{"arch": "vit", "model": "image classifier", "dataset": "drawn human figures in many poses", "train_examples": 195000, "image_size": 32, "crop_scale_min": 1, "horizontal_flip": true, "translate": 0.12, "targets": ["top"], "num_classes": 12, "norm": "layernorm", "norm_position": "pre", "activation": "swiglu", "mlp_ratio": 2, "head_dim": 48, "fused_qkv": false, "bias": "all", "qk_norm": true, "parallel_block": false, "inner_norm": false, "patch_size": [4, 4], "conv_stem": false, "layers": 12, "width": 512, "positions": "learned", "pooling": "class_token", "mixing": "cutmix", "loss": "cross_entropy", "head_dropout": 0.1, "init": "torch_default", "residual_init": "none", "optimizer": "soap", "beta2": 0.999, "lr": 0.0012, "beta1": 0.9, "shampoo_beta": 0.999, "eps": 1e-08, "precondition_frequency": 25, "max_precond_dim": 512, "one_sided": false, "adamw_lr_other_params": 0.00085, "steps": 5000, "batch_size": 64, "epochs": 1.6, "lr_schedule": "cosine", "final_lr_fraction": 0.05, "warmup_steps": 250, "weight_decay": 0.2, "adamw_weight_decay_other_params": 0.05}
Rows from block 2 of a small image classifier, named by matrix and row number. Rows with one number belong to one neuron. Each number is 500 + 40 x the weight over its row's rms, rounded and kept within 0 to 999. All counts start at 0. Numbers have three digits each.
After each neuron's rows are labels from the 100 images, of 14976, where the neuron reaches its largest size: "peak on" is the class under the peak; "responds to" is what is common among them. Only what is clearly more common there than usual is listed. The data: drawn human figures in many poses. In brackets: how many of the 100, against the usual share in percent.
# gate: MLP gate (model.blocks.2.mlp.gate.weight, 1024x512), inputs 342-398
# fc1: MLP up (model.blocks.2.mlp.fc1.weight, 1024x512), inputs 342-398
# fc2: MLP down (model.blocks.2.mlp.fc2.weight, 512x1024, transposed), outputs 342-398

gate.531:444501467513474521524444477461517520539581471485501488486544529476509490538543514444531461491521517471505500439440493514436531542533572495527495461468547407519480435576525
fc1.531:467474530481563535515473442495535527422442545529423501522498471445578520498516438515481524485477549530440457507498491431544467453508504539434531512503468469487405512431455
fc2.531:471448540484531490562447468526470498480484547390466568547529524467516549556406477549516497596438400488456538484546543502557449488559595491475438448520521579528511496382493
peak on: torso (28 vs 1.7)
responds to: black top (76 vs 8.1)

gate.507:519485536521572417544480422422510516498482527498482514532614581524543511545567581444473523475445539576443556434432488524511469427548529533566473479537517531533530500501514
fc1.507:527485534443505435424456474508583456477479563527543485478604532514483416500499547500424461498470456548529445456515494413508477443488472458552530452496455583472530454420519
fc2.507:503458501504486517576563543470479555444490469464573487488556542551519496493515515492408540579535518488514558491456439408407443461520531521502554517541509455526550547520528
peak on: leg (30 vs 1.7)
responds to: pink top (42 vs 8.6); pink trousers (39 vs 8.1)

gate.117:547493483560528503491512492447426524462528430511578459508510546478485533530607589483534492506581488572510483469508492506468600551525472447485519464557435557441496449478510
fc1.117:465486511479515534475495503522450540467533512523504595581527479512461504573511452505523485509525480500515443487500538536464485561555525503489510466502441524543469518507484
fc2.117:479460478522515492470516458429475440528472500443479479451480505459500537434483552541479506551519534439650579559566504546517474509452534553497452508529494531500468503482554
peak on: torso (27 vs 1.7)
responds to: orange top (43 vs 8.2); red top (25 vs 8.4)

gate.457:557518576513500479532535413512505489519494550462567529504482497427511433501474518491504538505568513529483548471499536445503472510528527499503463478486505524514540448463454
fc1.457:440564429480490468475442518580525497574446426504485434517502428571491543504551498479505555521466511476517505533511529465488463450465431535535455500528498511508391480556595
fc2.457:496456530554456460440529505515482483533528538501530452534526507451501507500545434520490577444422517536422460516520503597555465518496549473498543518505440455445545487521476
peak on: torso (32 vs 1.7)
responds to: brown top (57 vs 8.4)

gate.537:543428558568490511483502513467524510507476541495463557565496502443455479540498522523488530525424531578525480516559540457515453577459477508560517484499510486525490494516524
fc1.537:474399559545536559538529489546487484420565541440488504541581501501499558431491479440571471464504462471492550505547490538473505443457473544492485556576534477462502483530518
fc2.537:535485529539488520513550472494461551478542518516445458456485488429529498465563535481455469461574539480558566499393508520512556531547563503509436595494534457539509540553508
peak on: leg (32 vs 1.7)
responds to: orange trousers (36 vs 8.6)

gate.279:520511579511492570550483524455455482550516520496545522524434482521579541555447476508496475455486516451596514548568564499543468473525483506472554461531490571446478482563498
fc1.279:468544425471515480506444502508475591566511510501559509496516555494432475481482538510588463486414524453458461518548512476545483512466502504518489533462516496518542471451485
fc2.279:543523561501598571439526566503505543526458476395505551490573490480548478510438452509490432571522543464434512524492467505543506503497471495443548541539535611520448496500435
peak on: arm (28 vs 0.6)
responds to: purple top (89 vs 8.1)

gate.17:459469399591529486529548519527437491490525479538488493505535525502446485465407434493546498479568468528525496522483465488460527488571582531459523481524487514515545484575444
fc1.17:517456521395513460457453488571460566543464470475472470560481509496519482437493421440509469491527507531475537504503507470533495503535533529501481577527517512516469444493514
fc2.17:468508413514461507532470519482485472548471486497463570514461516478474547464466516525532500474493444505555513516500579453549424506502513552449513518533510507466486567581443
peak on: torso (61 vs 1.7)
responds to: pink top (89 vs 8.6)

gate.655:535462441519499487465491542480446493581529514456488414478504540549512513461543486456536544535498463425533521480547508510498436557544419514457522470534458483500594464438565
fc1.655:445553477487506513544499448516550474426460600573480562513497459510483450527487536404428501550526481493558472561526511528541494513492562472522554527474487519504445597561497
fc2.655:495480411462427536553621487588470473493461484443545473489499555479500510530541497510499493508533546474460534478503461557473476456487510508528557522567489448563515500569506
peak on: torso (31 vs 1.7)
responds to: orange top (37 vs 8.2); teal trousers (30 vs 8.6)

gate.45:467483574531427479436534542533452538463488480487500508557471505561524482468497517516483562522536423448545505470487483531548440490447513523556527525507473510498528409462550
fc1.45:515467476518566479532474493428508476502438491523513534534492521538422527480516532494530490462542506452439495510488586532539483517480488476509484461463530514510466471567481
fc2.45:518472559533541530561430498550459546449489490548489449453486501587515494449498501503453504553544563518470502530450497526539509454444487499509489574460441507552600443536464
peak on: torso (36 vs 1.7); leg (27 vs 1.7)
responds to: purple top (53 vs 8.1); purple trousers (31 vs 8.4)